config.yaml
arch: "vit"
model: "image classifier"
dataset: "seven-segment displays showing three digits"
train_examples: 48750
image_size: 32
crop_scale_min: 0.8
horizontal_flip: false
targets: ["second digit"]
num_classes: 10
norm: "rmsnorm"
norm_position: "pre"
hidden_act: "gelu"
head_dim: 48
fused_qkv: true
bias: "none"
qk_norm: true
parallel_block: false
inner_norm: false
moe: "top_k"
num_experts: 64
moe_every: 1
expert_mlp_ratio: 0.5
experts_per_token: 2
shared_expert: true
patch_size: [2, 2]
layers: 12
width: 160
positions: "rope"
pooling: "attention"
mixing: "cutmix"
label_smoothing: 0.1
loss: "cross_entropy"
residual_init: "zero_last"
optimizer: "adamw"
learning_rate: 0.0017
beta1: 0.8
beta2: 0.999
eps: 1e-08
max_grad_norm: 3.0
gradient_noise: 0.1
max_steps: 6300
batch_size: 64
epochs: 8.3
lr_schedule: "cosine"
final_lr_fraction: 0
warmup_steps: 1260
weight_decay: 0.4
Rows from expert 14 of block 4, named by matrix and row number. Rows with one number belong to one neuron. Each number is 200 + 40 x the weight over its row's rms, rounded and kept within 0 to 999. All counts start at 0. After the name is the row's rms in percent of the matrix's.
# up: expert up (model.blocks.4.mlp.up, 64x80x160), inputs 0-79
# down: expert down (model.blocks.4.mlp.down, 64x160x80, transposed), outputs 0-79
up.13,098,224,157,218,131,165,251,190,219,186,186,210,206,217,154,238,235,175,200,252,235,138,168,199,253,277,239,250,184,215,228,244,119,163,191,153,264,186,169,151,259,208,220,122,271,281,175,210,267,153,197,226,164,206,279,154,63,208,234,249,107,210,202,185,175,199,204,194,199,202,216,196,257,237,144,215,215,224,235,202,235
up.14,098,276,220,205,216,255,138,192,244,189,233,159,154,222,142,193,168,302,174,212,287,255,223,181,110,155,155,253,235,177,104,177,183,123,182,168,199,216,274,179,215,246,119,248,200,186,170,221,212,155,226,116,217,176,124,187,212,181,163,246,190,210,181,209,217,212,232,237,189,241,185,231,223,207,246,214,192,259,177,252,223
up.15,107,142,250,172,178,149,251,204,189,228,148,206,203,304,204,163,262,234,207,149,250,246,207,208,204,227,117,109,170,192,196,241,194,195,213,257,214,201,227,195,160,228,216,148,177,212,272,239,246,234,167,225,158,182,264,158,211,170,162,235,235,211,178,192,122,174,218,173,194,211,123,197,196,155,176,220,263,249,199,224,170
up.16,093,288,259,226,201,205,228,138,169,166,229,184,226,270,145,233,239,68,149,191,215,173,234,150,144,218,218,210,202,229,223,197,218,216,199,200,231,178,249,243,158,206,227,201,156,293,241,195,182,226,123,213,219,180,177,146,129,172,272,160,155,199,208,195,178,142,282,188,251,151,211,199,195,183,140,267,160,227,230,213,192
up.17,097,173,201,206,180,186,199,160,218,220,207,234,185,142,157,204,174,319,245,268,207,214,243,198,158,156,226,193,257,205,87,208,151,143,199,214,233,202,246,268,178,207,217,220,258,274,199,190,196,267,156,179,244,147,177,231,171,219,198,242,204,119,175,156,203,172,193,256,232,225,259,262,147,231,134,208,151,243,171,144,235
up.18,103,247,200,200,122,168,246,230,238,238,243,248,177,207,140,177,182,204,216,191,218,212,169,184,210,204,238,184,159,208,237,121,206,163,237,241,226,192,215,97,211,171,176,173,226,231,277,174,167,244,209,201,185,216,169,226,211,196,203,209,258,228,212,195,255,197,184,193,273,190,190,288,242,209,235,238,206,232,166,240,198
up.19,101,220,228,220,202,170,276,212,187,257,194,230,164,265,168,278,158,159,201,151,218,204,157,250,215,207,166,201,211,185,157,172,159,217,139,187,173,99,138,213,213,252,116,228,189,227,146,189,150,263,141,182,174,194,242,203,141,185,248,211,211,139,275,205,228,176,218,160,238,182,227,168,220,132,248,212,240,206,153,119,185
up.20,098,160,112,177,184,197,196,172,170,151,151,240,259,161,180,295,253,218,178,178,185,208,233,205,181,157,199,191,217,207,180,257,233,243,197,175,258,147,168,181,168,269,203,202,162,154,147,206,186,185,206,186,225,258,166,200,184,179,159,213,161,212,229,209,227,183,155,234,288,250,206,273,120,192,202,285,251,243,209,136,163
up.21,098,229,261,196,237,137,181,235,233,135,199,216,272,140,239,283,184,223,195,278,171,170,224,165,156,196,212,220,129,220,190,136,232,136,216,229,128,220,166,142,271,223,181,185,240,202,191,176,177,234,180,219,252,189,209,283,163,170,246,187,193,141,200,184,168,234,215,177,268,255,194,178,224,250,244,165,167,235,163,161,239
up.22,105,182,186,205,146,227,254,206,250,216,200,211,194,183,248,214,273,244,160,195,245,180,137,191,194,209,221,241,201,153,196,214,163,188,265,151,232,135,162,184,188,179,221,190,177,149,97,183,174,175,204,234,185,178,175,219,169,228,217,184,100,267,206,267,220,124,295,198,183,143,222,162,248,180,199,252,199,246,254,233,225
up.23,095,243,164,189,268,197,230,226,194,195,148,215,196,167,195,257,189,225,275,158,202,187,209,199,206,168,262,206,192,254,213,180,180,186,192,207,118,250,197,155,171,196,249,252,228,192,197,217,188,160,206,138,213,240,203,202,197,177,255,172,197,180,195,206,167,137,197,209,151,256,191,153,153,128,263,232,156,167,262,198,309
up.24,109,190,287,212,214,228,190,147,246,213,221,161,298,183,170,238,271,247,223,232,242,200,224,165,204,282,255,234,196,172,200,222,204,221,208,214,239,184,272,95,224,204,207,154,251,206,179,263,236,203,173,227,183,202,198,300,216,243,181,152,210,225,131,207,224,171,163,240,232,201,268,213,156,141,212,211,220,158,293,237,224
up.25,103,183,216,169,201,168,216,226,259,241,195,126,241,309,245,170,308,143,176,239,301,210,294,232,161,225,214,215,135,226,210,205,192,206,209,169,184,259,188,184,122,170,153,183,212,241,258,261,144,216,253,202,192,221,201,186,207,223,172,189,207,181,259,217,187,194,178,164,135,193,182,163,159,247,181,147,261,140,194,263,234
up.26,095,162,173,173,236,181,233,225,175,279,191,226,169,151,199,281,182,227,221,221,291,228,220,224,233,198,138,242,163,222,212,250,207,214,164,148,207,141,186,273,214,231,215,203,195,310,124,254,190,149,183,115,237,173,220,136,178,185,217,102,204,229,177,154,148,185,121,162,206,101,221,199,184,129,203,212,161,135,278,210,170
up.27,090,171,219,226,211,150,148,178,213,186,180,190,179,185,198,232,204,165,186,162,199,216,139,203,133,140,265,202,207,170,195,208,112,212,195,180,214,188,217,216,260,282,206,209,200,184,180,166,166,218,219,199,189,301,169,132,181,92,178,171,178,261,226,176,233,224,70,164,148,216,227,228,193,159,275,199,122,212,196,192,100
up.28,095,210,183,226,209,201,168,139,214,193,136,118,211,181,247,208,244,171,200,158,135,191,234,184,183,154,182,190,131,193,246,229,159,215,237,150,154,217,191,164,223,161,155,213,190,242,193,171,182,177,168,224,185,142,245,267,272,217,133,216,191,212,173,193,190,250,161,190,193,155,126,168,176,179,170,261,229,235,254,165,208
up.29,107,237,251,186,168,133,267,221,195,147,241,242,188,170,200,222,161,259,203,249,184,192,225,234,260,247,140,224,219,157,206,221,240,153,196,213,125,177,248,182,165,166,160,217,243,154,309,237,228,121,165,270,156,174,137,184,255,114,178,222,195,184,196,147,168,146,116,148,246,283,229,186,212,184,203,160,200,167,199,265,146
up.30,099,244,186,203,215,199,204,82,233,142,282,143,223,220,164,223,232,166,160,215,243,185,166,161,251,220,234,173,168,274,245,263,153,197,276,126,171,189,156,205,187,192,269,207,231,229,217,222,226,169,181,122,235,205,178,169,190,169,220,224,259,256,196,203,181,177,244,252,131,186,198,198,220,262,176,267,215,167,146,199,196
up.31,095,231,128,160,209,149,256,177,146,258,164,201,187,240,195,163,233,182,231,231,239,154,245,225,224,194,225,238,131,100,203,205,202,194,254,125,228,222,179,177,192,219,234,235,181,150,278,305,199,202,235,208,246,200,255,250,203,194,184,198,198,222,216,252,247,217,149,215,230,138,248,254,206,176,190,144,216,174,211,162,225
up.32,099,218,164,178,120,146,235,128,161,217,194,188,287,201,163,263,195,189,227,215,197,201,173,142,178,236,190,176,177,184,144,261,159,257,260,204,192,172,246,147,266,234,197,174,215,156,246,197,208,247,215,224,227,262,166,166,272,216,229,243,148,204,210,169,271,200,259,199,111,122,270,185,210,186,192,198,209,162,131,261,217
up.33,108,224,217,206,186,234,240,206,146,210,170,174,253,157,222,147,186,182,283,226,222,147,252,212,235,165,212,232,214,152,160,176,190,217,229,206,232,299,218,164,206,143,188,156,179,117,180,219,168,279,184,162,236,188,210,169,227,192,269,244,207,201,136,155,194,164,198,196,193,192,229,276,259,221,155,143,222,158,256,155,250
up.34,099,202,226,214,165,142,205,231,132,159,188,195,143,171,195,239,160,127,252,220,251,209,231,245,250,109,266,182,190,234,199,175,240,265,219,257,272,213,151,199,188,227,145,201,208,199,167,193,196,160,202,132,285,223,274,166,149,274,205,223,254,195,93,135,205,171,235,235,184,193,197,330,183,164,191,177,210,228,271,180,194
up.35,103,213,216,137,177,212,174,203,135,168,228,223,261,192,216,193,216,171,218,210,230,215,232,161,230,217,199,140,211,197,252,166,195,207,147,211,229,215,246,126,144,226,269,260,240,258,201,181,271,126,184,144,232,178,232,195,188,169,224,292,222,179,227,190,218,203,222,274,224,184,173,193,240,172,223,204,252,232,238,303,190
up.36,097,190,197,229,211,218,259,162,120,160,174,199,221,215,266,219,218,250,223,137,232,224,261,114,174,125,235,215,202,192,188,270,195,171,195,252,144,190,192,194,207,276,159,187,207,184,255,240,168,195,262,287,188,246,133,177,192,297,202,188,174,147,208,176,276,178,179,208,202,142,221,154,230,208,236,172,199,183,246,141,229
up.37,100,197,200,175,252,274,166,196,276,159,135,188,211,191,210,214,218,171,196,249,193,257,160,198,156,209,169,227,191,180,179,208,257,152,194,180,207,185,245,203,180,220,185,165,203,182,228,248,205,287,247,145,213,175,193,218,282,145,294,134,216,236,161,199,197,316,147,149,216,216,165,208,164,169,187,213,199,207,169,196,200
up.38,096,227,190,250,197,186,257,212,110,189,104,143,162,177,122,213,111,213,174,241,275,219,222,195,341,251,191,192,162,172,164,231,178,257,194,244,205,254,176,226,205,191,252,191,298,229,181,184,224,216,195,233,214,191,182,209,231,272,194,187,177,149,111,164,237,186,258,151,208,210,231,207,188,194,245,264,190,209,258,172,232
up.39,095,192,207,138,252,205,160,231,216,205,242,213,204,206,189,251,152,139,226,175,221,191,212,242,180,208,174,210,227,193,185,285,172,184,223,163,213,160,164,196,189,121,164,220,240,188,121,228,173,232,268,204,224,98,195,269,182,205,165,265,173,194,264,112,275,218,109,163,152,146,180,124,206,202,242,207,200,240,274,203,250
up.40,097,235,187,242,231,159,220,216,192,158,167,160,260,201,198,180,192,167,203,182,182,278,204,200,158,212,181,253,185,237,259,158,246,269,263,146,205,154,229,255,242,177,189,196,179,252,197,201,189,215,139,173,210,187,174,208,166,261,197,219,160,236,172,141,208,206,213,270,238,215,177,221,86,167,202,219,138,205,271,127,105
up.41,090,181,190,236,186,213,204,172,165,237,246,204,159,248,240,216,246,107,168,133,214,165,192,208,253,239,186,215,179,167,219,170,168,186,252,245,149,257,214,191,257,163,249,226,143,194,219,258,155,156,186,240,201,185,150,213,212,264,112,169,215,278,193,205,161,203,174,141,151,168,219,176,223,231,226,186,197,232,156,173,186
up.42,098,186,179,176,190,175,243,252,205,198,165,149,239,220,255,174,193,140,225,145,248,176,245,220,215,172,150,184,193,167,180,273,156,189,231,270,148,243,165,213,259,103,169,209,128,227,230,280,177,173,209,294,209,167,178,203,261,277,260,177,128,122,257,235,194,185,172,233,146,226,215,208,207,196,169,219,170,147,161,152,240
up.43,101,277,182,179,190,210,196,197,180,210,164,199,165,227,244,264,217,195,224,200,116,220,147,183,158,200,225,211,236,179,174,198,220,178,171,184,240,188,266,247,188,218,232,307,243,153,94,215,177,197,184,205,176,160,210,175,143,212,231,172,229,192,188,109,173,252,209,101,207,148,249,245,149,202,237,174,211,248,256,234,161
up.44,099,226,141,211,159,217,280,192,190,191,251,158,154,174,240,216,185,277,220,275,255,248,177,236,208,310,265,174,173,209,238,188,149,247,213,232,252,163,192,219,183,147,222,170,218,196,275,165,203,182,236,293,228,177,130,212,152,191,192,241,161,183,148,194,135,196,207,120,228,230,175,231,261,240,192,173,198,221,224,229,144
up.45,101,196,189,224,267,183,227,244,264,236,185,192,197,256,237,154,209,146,142,201,245,233,225,270,106,189,186,196,151,248,213,99,167,203,229,233,198,210,215,207,176,239,186,198,251,167,257,213,229,246,190,161,183,185,238,251,186,234,196,164,214,200,180,231,241,230,149,197,131,256,235,235,199,214,162,151,126,299,152,166,220
up.46,110,208,226,222,141,240,167,171,206,283,198,174,290,159,168,203,184,182,171,209,148,215,186,159,172,225,277,183,246,196,261,128,153,207,265,216,258,125,234,132,160,191,267,202,230,288,153,206,272,202,195,225,193,213,158,120,223,141,129,190,179,211,155,195,231,189,238,234,178,222,263,168,215,218,142,184,269,231,197,249,171
up.47,103,234,174,135,240,220,219,243,183,195,256,144,229,178,206,168,223,226,277,278,244,249,276,217,132,200,271,167,154,184,122,146,180,144,140,254,221,222,204,250,152,168,187,112,228,115,137,145,142,258,220,233,181,187,195,206,224,228,211,213,194,201,265,195,221,259,209,223,205,194,175,111,167,195,274,172,233,147,279,252,163
up.48,104,200,227,224,278,301,224,265,201,165,175,244,156,202,227,223,266,212,185,191,214,139,171,231,195,254,172,233,193,231,142,248,171,195,216,125,196,230,214,194,253,236,198,280,234,192,241,254,202,229,139,189,235,191,122,247,166,175,168,191,151,212,197,143,112,210,209,215,211,248,166,274,217,208,110,179,240,221,224,179,190
up.49,104,200,147,234,222,190,209,195,211,223,147,185,167,121,217,233,193,216,177,229,248,196,207,209,167,244,151,217,114,246,264,249,210,235,120,193,161,224,213,204,147,166,223,255,115,125,215,181,152,217,193,148,211,214,183,171,279,189,215,237,249,221,197,176,164,125,186,176,282,171,207,186,177,210,207,274,192,176,140,179,218
up.50,102,209,253,183,220,255,256,187,197,179,180,197,273,190,168,218,194,140,219,241,184,193,183,288,101,237,238,197,152,194,196,173,263,144,260,153,137,219,204,207,195,221,203,265,277,221,186,224,158,123,136,98,172,205,254,149,174,215,170,218,173,216,165,216,176,246,218,172,176,209,188,189,219,261,166,224,265,155,166,230,193
up.51,100,106,149,115,160,168,128,231,196,245,162,133,239,145,148,214,228,217,239,185,195,202,233,228,231,137,259,197,181,211,239,172,143,160,191,191,207,199,187,215,179,212,230,147,157,189,185,189,219,209,261,244,137,186,221,146,217,155,195,141,205,224,204,198,186,203,179,193,167,148,256,192,165,265,239,257,242,215,204,200,154
up.52,094,273,213,158,168,231,229,233,80,136,211,169,270,216,188,211,150,131,243,267,167,193,203,193,127,226,269,215,199,181,202,115,188,214,276,244,176,150,162,235,287,216,238,229,236,240,190,270,230,201,216,227,135,172,143,174,149,202,204,193,142,179,144,230,166,209,222,213,114,258,196,243,160,202,169,268,169,203,207,150,190
up.53,100,204,220,165,241,168,229,181,229,187,170,165,244,210,184,216,214,163,203,201,191,157,209,242,199,140,231,225,150,167,276,269,247,107,142,102,186,251,200,200,168,152,221,171,124,201,209,194,140,271,213,201,231,191,154,155,150,181,215,191,216,259,175,205,256,200,141,266,164,232,179,240,176,225,144,292,198,209,173,240,178
down.13,095,148,194,162,158,275,199,181,189,190,165,205,179,171,219,176,274,210,165,217,123,202,252,195,146,222,191,198,162,184,202,210,133,121,190,177,198,236,122,223,106,179,251,164,220,254,189,231,246,146,186,222,196,216,188,164,206,183,210,216,214,282,206,208,218,194,170,229,199,216,141,167,203,85,299,177,222,239,152,120,166
down.14,095,234,146,206,239,243,135,212,172,234,134,179,213,179,197,167,206,212,261,267,142,194,170,242,175,209,209,204,122,202,162,204,196,201,263,141,194,191,184,195,147,195,182,245,186,256,245,165,189,144,210,252,168,170,160,227,187,160,168,170,153,218,214,280,201,153,208,206,248,132,121,222,146,210,153,229,155,225,217,172,167
down.15,097,217,211,215,153,214,269,200,246,169,190,248,228,229,226,253,288,235,218,241,171,260,215,134,267,198,215,197,231,174,179,227,226,179,220,201,230,233,206,174,147,147,167,224,209,165,246,206,205,207,137,218,259,221,171,185,202,137,152,213,165,184,203,156,175,172,193,222,232,235,192,184,197,204,189,140,208,178,210,228,245
down.16,105,197,224,227,194,160,138,144,173,118,148,239,183,201,190,118,123,125,206,199,222,187,176,277,219,157,195,203,269,190,263,207,211,225,183,179,240,191,183,188,278,181,181,200,233,253,221,215,142,129,183,187,355,210,206,221,314,225,117,164,202,272,295,212,270,239,202,196,203,192,144,212,203,167,129,247,118,191,238,222,164
down.17,100,157,205,166,252,153,212,182,182,195,223,216,127,181,199,177,233,220,253,248,172,184,237,123,189,119,199,149,227,134,196,187,168,217,201,198,148,164,238,133,237,276,255,215,174,147,208,206,262,151,149,198,196,205,206,183,233,186,265,207,266,168,246,201,166,145,110,187,264,241,202,175,302,220,176,159,192,208,257,170,217
down.18,098,184,261,232,114,177,183,207,257,175,158,297,201,233,201,189,174,150,228,129,184,99,190,212,200,160,118,176,181,195,299,221,157,163,212,174,199,213,185,156,180,177,271,242,189,189,158,162,210,167,196,172,248,163,236,159,200,276,170,137,199,165,208,241,218,202,243,212,185,225,228,187,216,260,259,208,211,215,204,143,255
down.19,092,263,263,149,254,171,182,134,258,186,171,242,250,215,175,206,125,207,215,174,198,264,186,253,155,180,229,169,180,148,183,201,200,169,123,235,196,199,211,204,239,81,141,253,143,111,117,184,189,189,278,183,160,184,264,209,137,211,191,167,244,193,144,232,157,198,199,253,135,219,233,163,216,200,163,199,229,192,205,199,205
down.20,102,133,206,140,222,143,239,145,215,223,137,147,233,150,179,160,181,192,266,270,183,206,125,234,224,123,207,229,133,243,247,158,149,206,151,217,263,236,207,115,164,181,202,162,172,181,191,231,265,243,183,249,257,171,214,158,137,203,217,201,217,252,213,234,215,218,254,232,243,200,186,214,299,179,196,161,182,246,205,180,339
down.21,102,197,286,276,221,186,196,186,125,210,267,240,141,220,186,171,160,175,151,157,202,188,207,184,164,185,154,150,175,223,130,197,192,194,248,160,244,189,165,197,159,226,212,260,224,228,182,215,165,180,241,219,308,176,116,203,141,192,251,263,224,134,180,234,148,194,199,158,240,182,202,265,208,209,187,240,194,155,278,241,218
down.22,097,277,215,308,210,185,178,172,237,141,188,219,218,234,96,168,276,200,236,166,138,219,279,174,161,174,126,144,248,221,191,169,187,201,241,219,190,147,172,279,204,278,195,201,182,218,191,200,178,211,249,198,152,119,195,213,229,231,129,213,232,193,171,187,205,203,190,186,204,132,183,237,193,238,164,196,166,193,204,163,258
down.23,103,291,220,198,149,118,241,178,153,234,204,205,197,183,206,216,131,284,218,251,255,279,208,261,155,155,292,214,173,138,198,149,180,251,186,164,177,225,217,168,228,265,120,184,231,196,233,261,172,184,169,167,194,150,230,222,216,245,171,199,199,182,203,196,230,184,196,222,185,223,118,265,171,139,210,208,193,202,190,117,177
down.24,098,181,201,303,245,183,158,267,112,236,190,120,166,201,237,198,221,175,239,266,156,178,130,260,239,247,199,246,194,160,288,165,162,178,198,148,213,187,234,191,172,214,171,209,176,214,261,138,171,171,178,213,180,216,132,131,192,134,182,192,200,281,208,221,258,188,222,212,230,151,229,262,220,228,169,184,202,249,141,191,197
down.25,099,190,161,173,192,215,217,235,103,205,213,193,223,311,216,211,106,246,295,290,254,219,248,149,178,212,202,184,187,191,195,180,263,166,250,206,205,209,144,248,212,246,236,202,211,190,167,182,193,187,174,156,176,130,156,232,198,197,186,185,123,197,248,270,159,212,160,196,217,225,290,241,269,180,243,209,239,205,222,202,156
down.26,097,225,134,211,222,232,184,188,180,165,179,138,184,245,190,187,134,277,229,197,208,65,169,183,212,203,219,265,235,175,240,204,158,183,204,227,116,202,249,256,246,179,216,230,211,203,165,176,62,168,182,163,209,162,136,259,180,248,208,167,176,257,199,214,278,165,228,188,171,271,198,235,229,222,243,238,174,219,204,189,269
down.27,099,159,235,134,181,208,149,249,227,179,173,217,159,188,167,233,198,182,303,231,196,197,167,218,104,208,224,258,119,249,204,184,168,218,181,237,140,213,140,184,216,156,216,157,204,178,197,160,226,132,217,184,219,148,196,237,257,250,183,208,174,142,224,148,199,176,111,202,188,208,182,194,124,231,238,144,223,239,187,208,258
down.28,098,148,271,173,165,206,146,159,218,180,223,216,182,235,210,150,231,163,227,114,211,236,163,202,200,194,205,182,178,173,233,191,128,180,193,195,166,175,152,194,243,206,233,254,223,300,191,233,232,207,264,225,205,200,230,196,180,186,217,258,299,208,150,194,250,207,227,124,166,157,268,181,198,240,180,150,211,216,222,205,186
down.29,097,135,153,241,216,249,191,218,182,191,121,243,166,219,182,190,175,219,248,187,213,215,233,170,245,140,164,164,204,246,212,167,232,240,143,229,232,228,281,178,133,144,150,154,197,146,140,137,182,255,172,225,161,251,234,170,157,220,164,255,208,134,230,183,191,210,213,215,291,227,167,114,199,184,210,191,220,292,191,183,203
down.30,102,201,187,202,209,180,327,250,169,183,295,178,131,152,200,212,188,235,212,134,209,166,225,191,176,209,149,131,212,284,213,210,210,154,115,183,163,208,229,196,183,231,236,193,162,145,168,191,202,169,154,214,218,242,240,259,174,202,201,187,247,145,168,145,207,249,251,151,210,225,232,234,241,162,193,141,162,215,213,136,178
down.31,098,258,132,146,252,186,156,178,262,233,164,150,214,177,173,218,211,212,174,143,221,209,193,244,219,199,246,145,222,239,242,173,301,189,151,176,189,233,231,147,214,169,218,184,177,206,211,225,196,141,196,193,248,220,231,207,181,166,200,112,298,252,246,131,210,153,286,166,273,284,237,125,172,173,165,279,208,190,186,237,164
down.32,091,274,175,126,231,187,171,176,175,221,230,188,218,171,237,289,162,183,196,255,160,144,183,211,232,175,180,222,286,267,195,202,159,230,158,186,199,261,166,223,206,178,182,107,249,136,235,188,171,277,155,223,167,208,245,148,227,196,103,267,183,201,271,235,204,207,202,178,202,129,221,185,154,225,145,223,182,197,195,197,262
down.33,096,211,144,169,219,186,171,223,97,246,202,204,243,233,180,187,211,203,196,159,219,157,220,116,297,178,224,223,159,220,170,160,250,188,304,237,200,166,232,188,198,268,172,186,181,258,173,161,205,224,171,231,204,138,189,213,169,254,228,135,227,186,219,259,245,176,188,170,148,140,237,229,224,160,212,231,273,264,188,177,222
down.34,105,229,152,147,190,224,194,263,189,250,264,183,164,212,245,183,169,208,159,230,223,219,216,183,109,195,232,214,233,169,166,166,194,224,208,165,148,180,207,195,187,138,182,214,223,249,129,245,146,196,157,174,259,176,202,121,230,217,257,215,200,178,184,265,229,198,175,143,179,226,205,239,223,165,181,265,166,216,179,227,219
down.35,106,229,238,247,226,222,187,195,194,193,208,221,173,214,207,204,175,218,226,147,232,193,177,148,161,202,160,216,182,229,182,200,245,217,191,148,225,220,242,225,193,147,218,225,222,179,248,270,140,182,251,109,193,221,177,251,199,204,210,171,141,235,246,191,175,182,200,113,228,228,201,163,119,188,193,173,288,186,210,165,126
down.36,092,216,165,233,251,244,180,156,179,216,178,235,141,221,137,250,261,135,131,303,213,141,189,264,127,178,157,185,253,162,180,186,185,255,200,161,225,217,230,201,168,209,215,185,139,182,191,241,190,258,158,209,222,200,171,251,176,205,138,280,151,245,186,213,238,190,153,267,166,201,113,217,175,270,232,245,193,263,211,149,231
down.37,104,216,200,167,233,221,160,216,219,255,235,217,225,169,165,197,186,198,243,198,185,187,249,169,274,208,219,213,150,193,181,248,246,204,167,240,210,248,133,177,247,164,184,182,151,231,171,174,106,286,247,169,231,162,267,141,198,176,175,235,193,125,124,226,201,163,198,192,216,142,259,200,205,221,197,239,151,213,130,280,216
down.38,095,160,191,182,242,164,158,187,180,291,168,218,190,161,265,212,182,177,203,187,178,147,220,211,202,166,145,241,189,250,205,282,203,207,207,261,235,210,228,163,105,169,163,297,204,203,210,211,192,222,194,167,185,258,192,252,211,188,233,206,166,109,266,228,142,162,241,218,222,192,198,159,153,209,188,263,200,151,211,136,206
down.39,096,214,214,188,209,242,176,178,155,208,246,178,250,175,137,223,193,139,174,212,172,243,299,179,168,193,182,216,190,213,148,143,137,221,180,224,246,158,253,155,182,209,242,237,203,213,170,222,162,219,169,160,203,161,189,240,171,220,228,288,293,150,169,207,202,145,216,112,180,150,251,148,207,200,201,236,190,184,240,210,199
down.40,105,202,189,201,212,233,160,185,207,211,201,204,223,171,259,214,205,198,157,219,225,189,208,194,278,138,174,153,165,229,254,292,134,118,166,253,162,163,200,138,304,224,197,170,215,242,216,173,189,154,234,239,285,163,139,233,170,199,163,203,264,196,218,270,150,204,189,227,180,229,231,250,190,206,218,154,162,191,164,142,156
down.41,096,239,239,179,244,182,181,238,217,242,233,250,129,195,224,197,193,242,152,228,131,132,212,187,187,221,155,142,219,201,265,235,161,249,210,165,150,237,271,206,213,180,208,225,307,166,203,231,150,204,233,264,188,161,258,157,210,188,155,229,151,139,163,235,182,236,224,132,144,223,182,173,173,191,238,294,196,273,151,231,222
down.42,114,195,215,184,206,155,257,145,218,233,203,184,220,265,133,181,271,185,191,223,203,270,222,176,134,163,195,254,228,240,225,159,207,262,220,180,183,195,269,213,254,238,236,265,232,205,204,195,214,238,183,302,199,187,162,206,172,209,155,234,160,261,269,193,178,251,203,242,213,197,186,162,231,138,219,242,183,90,182,168,253
down.43,106,189,215,172,286,152,239,168,176,296,139,207,184,213,157,141,195,228,237,269,224,145,278,131,177,198,201,184,208,229,251,240,134,217,183,232,181,213,160,253,226,225,150,180,166,208,137,195,214,214,216,192,149,252,208,166,239,296,248,190,239,158,218,184,209,204,190,169,220,237,239,188,253,190,270,213,152,141,208,228,142
down.44,107,183,213,224,111,223,223,247,211,203,204,182,251,213,134,199,192,212,166,197,214,172,180,201,206,184,119,237,119,191,169,232,161,182,207,169,210,169,214,158,299,179,168,192,153,292,215,231,188,202,165,193,200,217,274,190,218,203,215,223,218,224,206,214,133,227,210,219,238,263,213,233,110,226,119,191,192,221,196,274,244
down.45,101,238,172,258,261,222,202,152,159,141,197,191,182,193,185,199,197,236,168,173,253,223,205,246,243,247,250,177,227,209,255,145,228,149,180,192,226,153,216,243,209,143,188,152,172,174,241,227,193,225,187,242,193,246,105,194,177,181,228,189,194,212,150,163,225,139,165,267,203,281,238,181,193,222,273,131,130,248,232,191,204
down.46,093,179,211,158,228,89,251,208,192,207,174,187,221,206,205,167,209,172,212,171,163,181,197,161,225,205,120,225,263,253,224,263,191,276,219,196,173,148,174,223,247,252,200,176,239,157,214,198,261,128,267,141,199,228,232,130,161,212,192,176,268,193,170,290,280,127,182,229,182,126,197,257,182,193,168,224,216,205,205,240,180
down.47,095,218,193,134,180,134,132,222,139,166,210,201,208,107,156,205,196,183,236,228,236,196,225,217,179,157,272,221,219,309,212,163,211,191,152,169,200,238,160,124,206,211,219,178,182,151,214,192,286,189,255,171,246,224,150,177,144,232,198,157,109,220,232,238,137,271,217,245,188,175,227,143,118,218,255,175,233,160,228,161,219
down.48,102,182,200,236,217,228,206,186,232,173,155,154,277,224,137,149,209,193,174,234,170,265,261,127,191,184,155,225,153,155,74,186,209,212,130,262,194,292,207,175,204,286,168,112,264,156,252,163,171,175,128,240,225,221,216,182,214,184,185,135,163,210,112,165,272,239,213,164,209,253,225,155,270,248,199,196,218,210,206,228,233
down.49,101,179,184,100,139,186,232,153,168,187,231,218,263,196,199,254,121,239,222,184,194,202,155,225,207,171,107,170,190,254,182,191,237,173,205,192,182,146,289,260,211,147,233,167,243,222,183,205,242,192,137,192,229,219,171,202,148,225,211,115,157,225,219,253,218,220,183,225,203,261,230,137,192,211,194,231,227,306,117,147,222
down.50,100,183,207,167,172,270,133,191,204,220,236,220,174,176,224,143,236,226,211,205,246,188,188,169,167,159,145,259,174,147,161,200,222,277,139,238,171,230,224,281,210,208,243,201,198,166,235,219,159,310,241,195,145,199,131,205,340,262,188,188,132,191,187,198,147,179,178,131,177,193,199,256,153,228,206,160,177,168,145,236,241
down.51,096,210,241,217,221,183,227,191,193,225,201,267,166,173,237,182,219,251,237,248,236,209,250,234,224,240,250,148,180,169,233,222,199,132,232,117,178,148,247,182,223,153,227,149,171,229,205,202,209,148,219,304,248,168,253,126,240,143,197,171,228,176,193,181,138,140,203,150,224,104,210,258,269,206,206,148,206,213,248,198,185
down.52,103,208,132,270,223,257,190,249,169,147,166,253,230,169,208,207,246,193,227,199,192,191,244,195,191,276,221,173,327,134,138,208,156,181,208,189,234,185,231,261,122,188,88,163,147,195,178,132,227,243,199,211,163,164,162,193,191,242,170,139,222,229,129,239,216,226,199,250,169,225,159,251,161,217,207,164,205,190,187,270,176
down.53,095,215,264,279,185,192,218,164,139,232,182,199,156,169,210,121,76,211,190,187,242,264,205,148,226,202,196,257,223,163,195,157,179,242,247,194,233,212,235,215,268,215,199,187,163,139,185,154,119,251,145,200,236,212,140,116,272,197,225,209,257,204,166,201,183,137,211,217,159,224,219,198,178,247,152,217,228,185,215,235,198